From a checkpoint of a small image classifier.
Model: 7.62M parameters, norm rmsnorm, patch size [4, 4], depths [2, 5, 2].
Training: nadamw at rate 0.0016, 15300 steps, batches of 256, held-out accuracy 87%.
Data: trained on histories of elementary cellular automata, time running down, 73750 training examples, 53.1 epochs.
Rows from block 3 of a small image classifier, named by matrix and row number. Rows with one number within an expert belong to one neuron, the router's apart. Each number is 500 + 25 x the weight over its row's rms, rounded and kept within 0 to 999. All counts start at 0. Numbers have three digits each.
Before each expert's rows are labels from the 100 images, of 14848, where the router gives the expert most weight on average: "responds to" is what is common among them. Only what is clearly more common there than usual is listed. The data: histories of elementary cellular automata, time running down.
# router: slot weights (model.blocks.3.mlp.router.weight, 64x128), inputs 0-127
# up: expert up (model.blocks.3.mlp.up, 32x128x128), inputs 0-127
# down: expert down (model.blocks.3.mlp.down, 32x128x128, transposed), outputs 0-127

# expert 29
responds to: large cells; 111 turns on; 110 turns on; 101 turns on
router.58:487492531492475501544480474503488472515451493491479486518517504474521535482518506515487475516479453501520540499508559550468477501462504507500472478488505516503459520529526513416464519483509511487463463514499525515468504499489515497529475471477471489512505543524485490522479505503521483556511533442506536461521520513510465486485510515455506508466509488500514497496508544475548534493511
router.59:492505528495463485505489514529477467490531518497490534509539493497468485464526458505542469482474464471522534516479527538454497498472489481498463490518514538507507517518468500438464528488530512524476462481461501517509501497522513501525499543528463523464531517524539540543495507505480484452474498445508524508486474491469539471468509517525496507484500469510537495481476493514491473496544
up.13:498500501499500483500551500501509499500496502500491500506500497551500500501500501502504500504502618500500511500500498500500500501484538500500500437500500510483501498438500500586494459500491500502500506501494499502500500500500500511500500501502500497500501500499500500415499503500500501500503499501501500501500500507501500500634500500500501501622480500508491501500500500500499500500500
down.13:503500500502507499500502500500500523500499536478501498500500501500499498500500500503492624499505501499500500500502497500501501497501500536500550389503499543500499458528501499500500501498514500497495418500499506500501500500502500500500501527500502498501500501500500501499511500501500499498501500568500520494502493501500497560492500502488500592483500500498500554500498499503499497450397
up.14:493501391498498501480502503503503464501488502504500500501503499363497501500499500502493417504498499500504500500504502504499500498498501498495497518500501450502501501499502459494500502581500505500500618501480509503501502507499504506500514501500498495498505500500499500500505501492500500498496495502505498500500499493499505549500500500500498504498495500501500476394501500499502500500501
down.14:499500500497501501505500501495500500500500501374500501500499495516499500500500502498500406524499499499499498500504405498500501500500509499501696500500501500498506495500500500528501498500496504509501500500500498500500501503498495500501489500499500503517500499510500500500499498501493502498436502500495500499499499493496500499500501500473500513514504500500501500501500500499500500501500
up.15:495500415500502502499501500501514473501498502500500500496505530500502501509497500501502500506500460503500362501513500500500503493567461486498500555500500501430505500536504503496500549500499527500509505500457490500503499520501503568462492472501500497500521499500504503530501509500499499513431466501502499503544501497509512500485500500557502478474499500502500506414497500500500501500499
down.15:500500500485501500500500465499500575463500524480481504497498500500500496499542500499492500501500489448501500498502498486499499500649500500501500500500500500504501500488478504471499587500500492512503500500471481499501488500483500499491496499500499499497500500582501465491503498476500509541514500495500499500528500494500503499403491499501500538532486501499500590500500506500515507500500
up.16:499500500500503502500500502499505500520502500500504499497500603500506500503495501500501501501501438507499431500508501500501502500727497496500500528500500500477502500533503514500501500499499551500500502500500498500501499511501504501499500496500500500500496499498500500512500500501500489502488467500501500501515500500501501500496500500502500468479500501500508501500502500500499500500499
down.16:498499500499500500499500491522500596429500527495417507497500548504503468500500501499501500500500475491500500498501500489500500500592505500502500499500501500507501500501440500503499541500497502502504500481500501496502494501500500499500495499500499497495499499527500500499501501486500499567542500500502500500500501499500500500465497500500500549514479507499499666500500500500502500500500
up.17:547499392546500501498469502476504501466552500449531500522501510494456510510494506498493500502505497501475500505502528474531501500528464518506505600505472499477500521500501521500500505494499569500545558462502493496500499505503502507473524479480533509500509499469517503474500498502495547500497490498464443516510499501507498505500500500502501506499507584506500500490500500502502478545487
down.17:437501565472500528502502501497498496464500499556458500500487500514499501500501501497462499521498500502495581499502497480458501502544426498561500550501501485583499526501501500503485483500496510591502499481499500564500477527494500498500500501490485492504484502500503498476516500495509500537504499500499500499498554494524509499482518487500500498423496506500494451499489500497517525500499
up.19:506500509488500501500498497497481499501497501498501499501500500503506503500500502500500500468497506500500500504500500503499480497500500496504500497498500493495495504505501501504502493500494493504486298501505502495500500503504494482500495500503489501502500498504477493392500502499514501502511500501501513490500505501489497500565499501477500499501520494494496495631513502480502501492507
down.19:506501499499504485472500498500501501480504640495471501509542502504500500500498499502500544500500512502503500500491652499480499500499515501491501504502499476519500504500500497489500493502528499505434515495499504500466497496498503500500512497504515499500495502379504559501500505536496502499488495504500504497500500500501500502502507500487532498476498500496509494506497492507498482500500
up.20:474500474500499500499528502501502502506496512500500500498500368499499498500499497498494301501499501500500499504503499500459500500500576468499497511520500447517504508473500501500500500531502507500500527500483500500501502499500479503539500500501500500494501527500512500495501541497500500499497500501499500503500472496497500500501500500501499500500497496500501499499492495500499500499501
down.20:508500499501500500500570500496502503500499503329500500500500498500500500501500500500500413501501500518500495500500424500619500500407525500500543500499493500500501499503500500561499500500500512498500500501497500497500501500500500501552501500499501501498501498505499499502500499500500501498499501498498500500500496500497499499500500500501499502509501499500501506500500500500500500500499
up.21:586500526500496516499464511498500500500500486500515495513499505502501503499502562502471501490487500500493500494506500503500462492500493500502504500499500500569497500510491555499500500500499397500500427500516502500498505501505500496500499483515475503503500496502491497366499499500501501493501465498505503498423507487501502500502501503477498488500500500491500443526559503495543459511509
down.21:499500509499504509428500500541496478497500500502500507501559509500500497500521506500504500503510500503500555505496499501467537497501507498500501501502499483507493552500500494489500494505523502507431509467498504500489488499503501501499500500501505499664498502459538517498498506538495490492493474506573510499500549498502499503500501498477599500468496500499500491508500484501496501500500
up.22:503500538500538500376523506495500522501504485505571502427500518500502442531501527500493500469501499500494500499499499499560500500521482564519578493502500499508500500500500500500529500493502500503533581470547502507522499523507531503484500497499504500492501496507525500499500482500496523500525487500502501504498475500500499500500500499500534499547500562504510512501505441500481498502494
down.22:500500518474474486501503500513501500501501499521451502557600497561519558488516508500499500499509500502500500500509522500424541465500505574503512498497628499500498499521500509503500551500515500501500501453500499503499500502493502515499501500502500481500498500500507529501499497512496479540431468501501501493521502496501468500503501500469501499476500522472500495501500499446491490499500
up.23:502501501501509501493491500460501552502502500498503497446498501499521498499474501496510570499503508500484448494507500491612500470604424496501563510500494492502524498471500502520506498500475500500537499500548526493499501500485503506400499499499500513500429467500500500500502500503500500499492445500474500513504500499498500500500500500501502486535500501500500494503500500507498500500491
down.23:500499499509499503500500500393500464555501500500643497500504447500502513500505466500501488499526498543500546500499483491547500560471491494502526511500464514493496500508599504500501493499498515500504480500496501493501499503503500499506498499490505499486498501494499491502500501501518501449461500499500499502506500497485501486492500500500473460530522501500483431484503499499502499500498
up.24:503500497500490498496501500502509500496493501501497500502502499501485502500502501500499499496499499501503502498507502501499488492499504503491497502499500505324503496493501488673502500500500508496501509496497501502503500500499508514501507500503499503496501505500504498498499492498499499498499500499491500485512499503509501490500501500500503503449384504492501498496500495498520496498506
down.24:500500531497500504502498497498498509492502714325495500501501498499500500498501498502501499502504498499502501501503501501495499503497499500496501499502501504479504499501500500500502488503500500502503503499490502504500505504498496502499500495498505502501501501512501492513493499504500501500497501496499499498501498501500502496498497500503498500507499501499521501502499500500500500508496
up.26:499499499500499497501436496499504500496497499497499499500500545502436501500501492496497502495500417501501574510349501501499500598500501516502499500548501596535499501501500495500503500500506493497500505500508502501500500499502498497501500498493500500501500500501500499500502498493500499502501527500506446499556500501520499500478501500501500501499503507493501559501498500500500500495500
down.26:495500501500500493501406500498499492499497396643500500501500497500500501541502503500500502500500499498504498502466500504495499498500496494500501500502502543498503499489501503499501526500433428503498504502500500496500500506502501500500489501495500501496501497501499495500500489500498500502503500429513468495502501491500500424500485499500502395500497500500494500500520500499501499510496

# expert 15
responds to: 001 turns on; sparse start
router.30:479504497497489535513500526505490465472524497497526478517465514448469527470463500508473527522550471560503494513530530466481519482481527464519497514540510488515519503502507533544463481549516526495503486538499490480506502536485496467498515501523513499546467519477514481489543501465556488509489465517494464531469551465492475522504521479496467486469477517474518460535503520504500455464496
router.31:519516474479484530487482473527499533524525522506510487507460485445514503515454486503517543528544476515508473508524531493497514492476498496490506478539428489528544521496515478532481478541474512494514492511466509479494513525498475494490535573510552511528497512488520535485508495451518524485511498473475446494527551485507526529476497492519484495482476485460496456505523502468511479455485
up.1:507505506436504499499453506486503497500507502502523500470504509501483493505479504506491461538442500502468500521509516500501486492501455513426502500505508526499493500500465501474537551442499500500500493502504478499500499432503545504500499487556463503449510472469497499520476501500500482450501501495531536444504473510496491429504485493499492545498501468501520516484472503504516533551561
down.1:533501495499482503513500498499498504501417527468501497529518500377503489500501515471484500500499512473492498513499533382541500496558475466527498500504500501498498507495443497453502452483503498457501502569500486474496516545544500489500500496502497500501501501502492500553497487502504496509491500500502497540528498501498506517497482508510506502526485501499501502501499500498500474511510
up.2:500500503485570501502505498500500481519458491453500503497500496499494499503511507482501500475503504499484570500506482525493409451548500502500504519462499501500494504484505538491493496481521495500500496502503500527548501479473524502499500428606500485500500505501499489491500472533492504516492489555511516505477485500496507499507504501497575490501510500532532506502496435543518520515543
down.2:548504500550497500504507491496487503515501499558501501501517508428455501476510504497522499499500496495503501488499513501500525581516409571491454513516498509417500535457476449519503500470491510501502496507496446501503502501510485493500500410503499501508496483495499499503504503523498507536500494499501500492491436500515498500502509536499498510492534516466498533497501497507500489499500
up.3:503486496485502500509426494501500500525490500499495500445502504562501430501452501500539499501483463485500464505459501544500503514489451505466496494457501509493503504524507500483500506461507501522501491497500500497481500488499500500502504500493500496410521503497502500507500509501498499500503489506491511501531412536502500500413498503503546501498500472523500575500490432500496518515490
down.3:516509501499503500484500480500487506497502511436499500502500498372500485566500462502509502496526448480503510502502476455562503521516431502499492497515499509495501500500500499444500497499525501516494496517501501500500517500523505494500503496496505487360499489485498500534500502500500501500503497506501505478500481505513501461486501502500512495535469469498536468500500498521499485494510
up.4:498502501426491500500500498500498501500486614506500492497664499498500497502504500500438477501495488499483506510528506496499500497500501501500503501500499501491493502542500499501505500500503500507495475527500498515501494498500600589502501493509499495470502500500500499500511499500523499500500474490501500504496500500496489497500493494444498501499501495490502499472502499496497507497511
down.4:500499500515547490499499500492500492500504476670501500500497497500500501503506505501503500500513491500504469500500498575500501503499456502500502488499499500483501501487503500541500501500467504502503501500500483494500501501499494501504495500496502517367499493534497500488499500499461500500496500491500500500497428500500485490469500501497499501496524507500536503500497476500498427500496
up.5:516500497500486501503426498464494494512500569500468500508576498499516468490499416497493501535476470499491499501500500500513500494499509493478503511466495495499498500463502498491495524500501453502498500500499500502499502498500492503502446503530476500454549500503492499498405508524502499499488498510489512488596484518592557500488491500532519490500498499503494509505500489500518502500500
down.5:500506493499501476502425502499500514500500516602498507505496498493502476501498503500499513498500423480500500490500500521507499517500500498502501498508500498502515501501497500517488548499503505499488498503500507496358503501508500496509550501476513501405499497504500499502499502454498501500513499501501502502500496501429499499409502506500501498500500504501535499539498502500498479500500
up.6:500506506475500500483500508477500499501500510510500500500497505575535500583502500508425499554435498519500497533483526485499500501501488508486508500505500533483467559538501499481606500499459500565500508505548503515529502501501532524500493492503500500453500468500467491494499499490506500520507454497501500539500474500507457497508467491500493501500500504494449500447513518500500502500505
down.6:500500500504499478501500497497482500513498472698499498500499500498503450480500501498500518501500500500500485500501538504500502499500443497507500500497499501499502500489497500564501500490475501492501500500498484496501501501498500499501498500497499500375500503502463501499500501500500500502506500497500500504500477501500501500499500498498497500498507501498502503502500469477508424515499
up.7:493500541441551500489501513503503501519503530500476510500498469532529507506499520499501496515500446502499499495469529500501500500500498508500501467500503504419471507518502500501492497500501579500596566516519512496501504511504499602498500470487506502504499498523501505500507499500500501500504500500498495510500501500504498501382500499501531500501491502498498498500567501499517498499492
down.7:499498486500500467508499501493503500507499390589499482501502497500501476489505485500469493498500486503501438497500500523504497493500452500587500462496496501506499546469501450533500500471489490499489501499500491476454498500491501524499499499500499522504506516501475500467500494500497500513515600500474501500499482500494498496504514500498531491495502499518501500501500500496615494504502
up.8:500501501488497500500509498502500515492501500500507500500502498500497501497499502501481497501499500501501503575500543500497482484499504502499460500500501502498499500502501499502500500498501590500500452504500521500500500500500507500517500501506500496520500500513501500501500499575546501500514500496500500282492508500499502497500499498500500508505500500498500500502500500499501500500540
down.8:496498501497500478501497564494503499502501337568500509501500498515500520500494502503504498500500492499505488455502449502500497500420502506500540482501500508508508498500504507499500560532500500611491500503502501500503494465501494501500499499495499499467499499499508500498541501494485496509498500492497500453499500497503500500501571500499499482499484505502520500499498505501500499497499
up.9:500500499500499500500496444528502545491507561500472500501499480500573493523493489507499500481499497501502500500500496501501499500498494525500477502500396528500496499498509430499490501500499500500501477500500500464462500500500490500498555509500512574500545492499500556500504508485500517504564516465490462496513500499510539500500500503500500500500518499476435499421499500427501494478502
down.9:500500503496499510503484558500500495522503500415500491492478499471499500498530507553499500529549480496500500501500501499500499512499500503516532500471526504493519500438502501485476499499499577500447503500480496501499500500429458500501472500501495502507503501518491500489535499502476496497526500469500471500499500499500481500500529501501544500379485499551497501472500499409522500507500
up.10:516499476473500498532446484465450500489502502499499484485533511500499414503500439488529501534468454499491486500497480548511499499504495501462484527485487501473499492494517500490490514478498447503503491501504498500495500492483489500500487494500497533426544503466495496499473500503495471502489486509509542493587447539551513500499478504499521500496499442522500545501493456508503560504500
down.10:582510498500501506505500500514500509500497531494481508532501497473506486504501499501503500486505475383499500497500499501578503535516487500500482485514500554527512500499498496495497498508500502498439491537525441432495515500543499491500539493501500480500502500480502500538501485480471499505509501504478541500535386514500500500494506507499528495538503507493500500507501499505489458501500
up.11:494500496442503499500502495503527501501492500500500501499560501495499505500506500500498375506500499494499500515496500485431500499500503505501390500503501500465587506512500500503507499501509592500499481566498491499499498503504519512499521508501500499501503499503557511496512501494499500480499500485516497507495501491447501499500501487434500559498500500500509501500505501500490501500500
down.11:507494500500520420500494502492511503506503485637503496499506491548500506500481527499509491502498480499511481502500483584500518500497503498503502500495505498502464496497500499539498560498488468502501500500508503499464496514500501506499500500498503529455496500564508500500500507387477500499462500497501500499487499501461503485461501500497510502496509509500572504508492479498499498500472
up.12:465498500500500502530500507450501423442530498500501500508461595469457504485522483499500501500506501504502501457499499500500500472499501500500469499500502501500500500510498497501500473504493500496501499500500452466498487506500502453476529507488502499500497502450502499503498500384486493479500504503500495498502512500498500501504511500374500499486495503494533500500504550500539497500498
down.12:497509501500501571493500499500500499493495501488509485461562500521507500523500498501500503499501501518499548522501500501500500498500511503472473498458502499511480452516500501500497500501500362542558499455501499509518493532500501500500492500500440500548502501500515496496499502499556498481404486515547481499500560500499506504468500499500502500515501501499536499500548499500499490499501

# expert 16
responds to: 100 turns on; 001 turns on
router.32:466497506517509532496464533536496469526501528502502516543547474453486539486520513483520505537502516464467514452514515538509536495480502471530486493501501508497515539483449536477504492553506520489514522546469498521466506506518501530471497469467515466485512459490517549484482492474478514504494463496530490548488526488490487517508544507520523483494486471524539472469489495514444474482458
router.33:520496513503482533465453516543494479515472546513499514527532478465484534473508523494525505504489523476495550504500536521499545441469512501465477492474506484485512516509465501451494453509508481469518503506473482508522513562518496563486538480461540484478469505492490508493507476492496516496523481491501485448467495470454524500479500509489521528522501474514498464466482476508534490558483
up.1:496500514512501486508500522498499501501502513499502501503500503513506504500477495501443497499486502492500500633493505503500500500483517502502497481498506500495489499480500500501500500481500504503496502321495497500488500499502484499502501509500500500566496499479502495502499502499500499522504503498492499497494513495501500500500499500494513504502504496497501488491499526498499377503505
down.1:497496497468505507501501497503498497500510494506500500499499488506501504493502500501531496494504503500502497492493499522518498502496516501495500501502502499494501505496500502500503510499500502500501498342503512500504452500499500500500505500478503500678500497498496518498502527499500500509508501497557499501499503498500498500502507500499499502486502500482501486499500540503491595497501
up.2:484500512505502498501500502500508507502500502501494501502500498497493501494498499476508504499500502498511499501500502500503501497501541503501498504478500497502497502426498499498501499501498504502501501497494499500500499362500504508506498515498500500688501504501382498499498499499500501503498501501496498496499500493500498502500503500501516497501500501501500502491493536507501495502499
down.2:498500500499500376496500499503500496503500429499492500503510495499501500501500485501503498486501500500500496496497499503500496500495502501500500496500504500503500502500499500500500500503507499501501503471513500503502486500501500501500504500501501500738500495495498503500500509494497500506498500499506500500500499500499500501500501500497503498497515503501500501500499500507501500492503
up.3:511501470502510446509473468426503509457507499500527446448486508510496462506498464473499508497498501534500502542513584472511458510501499508502538504499499502502487489500524501521502513437496505499501495496511499499505500500488503487498499494564495534529491502405502494530500499514494506499501499481501580501555499500516500465502438499499502518455499508485525500526500501505497499517508
down.3:500501503499493436497500498502506499500441396684496508510513500501516502455515507503499499489502499501510492501504504457494505495512497503494503496456485500500495509504494501473502514514507490496502497490507516501500516499502505505492497497498499519492500501475509478494496496498499506497496505502500507506543500577491500501502493500497500489544489502496469561508503510502516501470497
up.4:502497495501500500654500499500493501499500500500502500500500503529500502495500500501504581499501500490485498524551495499505499510499496448500500501499498483484499500472552510490502503503504498496480448500499497496404501524505458497495501497501507496500500493500493502501501502497529501506492500446505498499498500501500500503502499499500500505500500500499500500501565490500500500621500
down.4:498501503500507496496501499494500501500504498660499541503493486501500497492501501500506498577493523495501501497505501492500494494492497490500504500504500497499502557499488499496502416503501501503504497501500505513491501501502511500503499368500499526483503498500617496498500505492539506500498499500505501498502499506505500503500494500502510498502499498500498495500498503500503497491505
up.5:513500481486492502544450482455463501477506500500495458466454501500526423501490449471491501482501447538499441507500500481499456510500499500500514500501447497500500497499527481565503500486500471500500452500550500472501500484481500448519507524559500555508473513492500500522547510529504480500491498521484540500515501506521500491461484500506499483456500500481499511568504500500500531500528
down.5:507502500498499492501501501502498501501500521495517502510512498389521499488500499500506498501501500500500501499409507499500500488513511501500502418407500501499473500505588502489503471499510503499500500501499500486500512499509498496500499524500498491562500493500518500500508500498499500496499500503500500507501492525501393507501498505500500521502596535502500513500542509537509494492494
up.6:496500565500500500500501501501534500500499501500503501498501499506500500493500500503500622502497500499501500500503459500499501500355501498499498499500575498497502500502501500500497500500504500502500454500497495500499498499498515503506499501499498498500460503500504494508500501507500395491500493491498625500500499496500498500501500500500506502500500500501499499497496500504501500504499
down.6:493501471549556500500501490444497500500497499497501519428451492504500499507498499499402496510500513499495498510500502508505498500500517547502504500541500492499500500526536496499504498498500503505505500500496500503500510500510463574439501497525501501499500463499500502534500500496494474464492483500634501499504503501500420436522496502494500510500513499500500500503500501507499516501504
up.7:500500508498500340503499500502500501500566493500500501499499498529500499521499502500500501500500500500500502506499499506500500501499500501500500498499500500499499499501500501501499496494498494499506499503504499502500500281499501500500500500500502501494499501499495500498500499500501500499518499496501500498498498501499503500500500500499500502501501497501501501500500497501500503503499
down.7:501500499500500497500500500500501500500500500703500500500503500500500500500500503499500497496500500500500500498496693501500500500497500500500500500495500500500477503500500500500500504500501500500500500500500501474498500500500501500500500500500501500500500499500500500501500500500500500501500500499509500499499499500500500500500502500499500497499498500500500500500501500501500500499500
up.9:501500500503496502506500500499499556498500500498505500500499498503498500498499481499499571499500501510485495511503499499556500501499500501499500501488489501507499499454515504493501500500508499496501499540504494500371499499501500499500501492499611500500498500491490501500503501504624500532502412506499498496496501500499500512500500499468479503501487503500493500502512500501501511502412
down.9:490489480501504408498509496489499496500504496493493514504500495498494498479466503496505502496480507502503500491554528485493497494480490480500509500499498491499464504482491499484515533505496499588545543500482477516479503503502507499504497395499500625427495496484422492485498489480550503497500500507500501500501499501513497503500494503507506515500484495495492496499498501556506498481504
up.10:499500531500501491499500500475500492501496420509500500456443553540501501504427501496500507499441498500499501500479500500500498498500504501499500491499501500498493501498499502499525500416500446500500497470500499500512494468501500500500499499501487497519390500483502494509511499501500417502502437493500603500489500500500500487500501500495500501501500499497545501499498501505502499554503
down.10:500500490491505457504505487498500500500500501595494500501501497521501500504507520499500494500501500500500499500429502500499500500496502500503507509499500500500495571499500503539467499498573501481501500475500500466504499500501501517499500500508532500695494496510496579505500511494500500504486500500521500494486500500500493500500516499506500499499502501502500487500500505504491507505502
up.11:495500503505502496500500514495522495495499500500500500529502502495499502498498499500497500497499532499512511500499520500500496487500587500500498500499501501493500502501538500490501495493501502500497500492490498499500501500500499500505499500498493499629501500485492500490500499499488500493497496500500500500500644497497490500500500500500500501500499505500505480493500668507510496500499
down.11:496514500387495500490494502502500498501589503488498500544501496512500458501500395544515499483522499501490532496498498528502496501528521500498494501491501500499500502509500511499496486503520497498444498432505499496500492503496500500507503506496503499597495473500501542499499502509500505509499496497577500500500520501471500500445518501500471500512506501501505433501500501510498518500498
up.12:500500498500479497500500501493500500499503503498500500500503501425518500395500499495508472500498501501499487501498501497500501499667504499500499507507500508488502500448498501542484503504525506500499501500499500494487500501499495498448497506497501504498449501501504501500522500500498468499488517504500500500568499515500499501500497500502458390500498501501491503521498500501520506476498
down.12:505499505500502491500500500507504501499499502498501498438500538507500501500502501514474551509579490504537478500499494499500497501554499579500500492502499501505499503540500500500500621480504501499500500503502500498502497493500500500415496497501501602503500502502488499504499487500501500500504507501498500504571494502405481502497501500487500500522500500500441500500500499499500500500506
up.13:499500501502499499500500501500501501494489499500504500501499492502482500495470500500500504496499516500503500500500495502502500501494501502500500500495498501501501488471498507496502496500502500500501498498500497500500500499500500500501501493496500500504499502500478500500509500505516501500502330500498500492500617498498501500500500500500504501501495503500498500500501682513502504500500
down.13:500503490493500432465502491506497490501502498488497502519519456498509480500507413513504502469488504491499494498514515503496497501500497496492508623500500502500499504499500498492500500501517495547498479501505485509519486528498502498503502498505506506469485491501498509494499497488482516499497500503520501495500510512498438505490500496501501502478491493500500496510502492682503497500508

# expert 5
responds to: dense start; large cells
router.10:505512517482497554501507473496466475499468512492502477529502487469544462479497490481477509519480446488493463467506513478540553509487487480476480529433476479548480518503496505529507523521497492525488469503491525506483494458463517485482523545524530557481499507453506508518474540532517484516439516518501490542520514486485498512523506484465502474508499470452515489491437529519484512500509
router.11:523500518467533506503487488460482482506499477496530467511465501475520481499474514499502517491481474489501489476500484488535534501485460513464467507410465496541486540482496503542496468511511487525557470490509503469490499489506534485473541531541518565490481482491510483516508512502527494512475504505508516550527497518474528490513494476443555505555526473484543510517459512511511518508486
up.0:534496493519445476500465521500522481494546521499489497503505498500465520496492503524500493507500515496502505500469501549502470478511501500498515502562500535475499498539469497496488540500499500475512531448502510502467501524496494500566481500497500449514482500538500500500533502499502472470539510504448490431500529504556443499461466530546468499480463546528462500503535497494527459486500
down.0:487492491394500497500488499502502502503500504502497500491501492505500500490501516501506500500500496544534508502500521451500500499482526500502488499496500502441493499492500501500499543495496498513502497397498497580500479499500500500500500499457497502533501499500603471500442500501500502527499500500500500525499589504499498470463487500499501499504514500499522497499500547501501572500499
up.1:505497496542462500464510501507526515497499500500488500500501499500493521500501505506453499487520510500525506499508502529492390500510502515501518509530514500505469461514499500499502500502502505467512500496500517537488500500501499568529500497501500453500498501638500477447500492518505500498501504483486499492488503490534495500500502511553482494493500591531495478484522497500499462500538
down.1:501497500505500503500498501519499500484496384600534500498500512501500499479506515501533501500499500499502501501499506509501500468500454500498451507498501503425437500484500500516505503500448463502499498451500421511499480548500497486507500497498500500500501502531499500499486500500500501498499501501538501499500527502500500501440501499500500498532501599499503500500558510501500499498500
up.2:517497490500480463499458499500500501466522499500500496499470535500501504500495482503500498501506501503464501485448500546500481502500557500500581499520499553479500498508505500499500501501498505492526504501544518500442501522497418500511499483499499446513480500517500502500519526501504500502518509518442490476499504552554486505453491523515452479432499555505481500583533499496499501500501
down.2:499498427492499497500502499464500555504500510499491501503502496508500499481506499500502509502495501499500518503500502444505503500485502499503501500373501501485422499491499503585487503499496579555497495393496498519501455495501498500502501499495501503501500498498568495497501501517501509523490498500499503499500509499498500497500500498500506486502473497495576497499500499502504501498499
up.3:508498495501499504500495499500501499502505522500499500504506499500447527472479500512503498507501501499500515503502516583499388500503524496495501504547501500457500501504500498500500512500499501497502505494499499500443499509503482505503495503500493381501480496592498500496499501496501495500499512501499500442501502499519499498440472502530500499453490547534491500500573461496525499486500
down.3:480498500499499497487501599500499502501500499502498500500501499503501501493508499501501499498501500543500506502500502416499432483467502500528499500457500503482467500486500501484499505497496499500499498496497496500500478502500498500501500500498500501516491499502537402496497500499502501501453499502500500502500537500499423500492500501500503500502499501497500500498500667500500526500500
up.4:504497488501498503504498498487504499494539501500526499496504509500433559481482499505501496510500501499499515512501511596500402500506500498490500508606510521463501502510500499493501512488502501491500519489499506500500498533504500501503497500499498404495496496500502501500505498500498492500499517492500503409505501499510491496472434505509491509478496547527497500494564453497508499499500
down.4:497485495491500499490505517426500500502500508501500498500501498511502501502507500501502499498503500573498502504501501428498417493451503499538497500490499503497490501492500502481484503499495500500499498490493499499501462498499497498502500499500494500501499499501550423492500492499500504506475499503502500505498529500497474500499500500498508500504499504498503491497501693500500537500500
up.5:524497442533500502500500456422499554500501499500501499512513523503501511500501505503417488500494499499500502571499531497508500500501492501508499516500500504500484500513500499497529499496501539493499518401501501504502500500579502464500500494494506500499495482500499485504500502528498499522480502498501507500500499501527496504500485497497497501501501500499503495522500462392498501391501
down.5:464498502511504499499499500510500500500497466586499508499495544501465598512501502439499467500501500499501500529497484508500548562507484494498501535462500500497491499500500499615501515505463495502500502491500500499500485488499500500552509437515501585498500502505503500500496503501500508499501491500500500482517593509500492500500504500500545518499499503498492500500501496500499508502500
up.7:507488500556500503471500500525502543408500585500475500499518479500499500442501521499500500500559503493541512497524500500447443495514483500501500500500499499501496440475501472500481481501509511496499485500467509499499499508503500517553502548501501458501496552570508478496500499501507500520501506500413500496464500479499499504500500500503493479500502500500480436499507500500547499500500
down.7:502500500500500515500500500500500500503495483512496501499500499524500499500500524503503500501478502556500485520499500523501515501507484498500501501390500502500461501461501500511501466494474499549503499500504502522499498669493516496501450500498502514500493500592500501499450499502500500528500493500533469501497559493498500500493499500500500500500501500499499489501558498492504499503499
up.8:502501501496457501497490500493500496493500501499498494496501506502500496500502527568496499505498466500500562499496582583497461498500521524486542499574500507490494447513498495503503503507502526496525505500511500502462500508498500503520500500501497435492461503528499454500519499500500486512501539501479503469499500505529448499429453506503438498437496568499477504504501482489506511485508
down.8:501499500495500488385502502500499500500499506503499500499500498501501491485499496501500500500496500506500504503500501410493328491491512502577501475498497500494500500499499500502498506494499498500503500493499494501504494499500500500500500500500500502519497500501544465502488499500506503498481500504499501519503512503500499501495374499498500501498501500501504500500500520500506516500504
up.9:508499496500475496488433546500500499496509517496499505504500498501446502492472507509516500506500503498499528501501503565500432455506500498500502503573500501460500501521497500499489512522499499497523505499500499500423500536502458511503496500498487442500480495568497501500501501490501495498513515550466491455504505502518492500446480505575500499469478501566495500501580503498505500456499
down.9:496500500486500440500500508501499503505502502500493500500500496503508502479505499502500500498502500503501502502492503354494500496497513500507500499477500502480486519494497560499498509492499500498500500491497500500500486499499500501500501500500500503513499499500553498500485500498538500508499500500499500523500551501499422499490499503596505503499496500498499501499498651500502543500500
up.10:512498492501498506500498540500501495500513506500500500504509500500434504461476503507504497502501500498499504500503514571499422477504528496499501503582505501452498500509499500500500517500498503488500508497499499500451500508502479502505497500499490401501463497602499500498500500494501495499500533500482500400500502495539493499480494506533497499478493529539488495500558477493507499450501
down.10:498497500495500500489499577501498501502501498502499500501501499502500500495504549501504500500501500584501502503500502422500480472499500498501499501485500503477443506481500500446500504496497499500499498499498498500500488537500500500501500499498496501510469499501518437499486500499502501502408500503500500506499558500500418500490500501501502500504493509499499495498500652501501525499500
up.11:500497496501471499505482498493500499481510501499500500504502501498453504480472500508501498510498501499500519505500519599500400487507499500497529512602501535493497491506499497498498514490503499496514502495500502503486500530497499500530498501500493435501459497529499493498504500500500493495510524500442501411500508500534475499482437507548477502473489556526492500500556501498549489497500
down.11:494495493484501495494501498469500500502500570501498498499509499497502500492506497501500498501502494531499504502501502368495498491498521500578500499487498506494493499490500503497498505491496499500499496484494495497502457498499500499501500500498493502527498500504626490497490500499514501511463500500500498507500555500499490502493499500497502500500502499498517497497500613499508603500499
up.12:505500500494499505497481550500514492500501535499498496503505498491441501499498538530501500500500501500515585496512545520489415476505524500487511500520500499477500490515499500500504504565485501498503507500505491499391500500499497502522487500502489424501445497549481461499499504480501496499500502502489502443506501499514502500463486500538502499481499518497495500501502488498504500393500
down.12:500500500493499501459500588501500500501499500428499502501525500499517474496502499501501505499496486515501500488457501407474391455499495500564500499498500501492499503467468521427500502498487498500500500500500502500499479498500499501500500500498454499511496500484504447500491476500515500531438501500500500517499513506500445500496500500530501500501486500499500500500500597501513508499500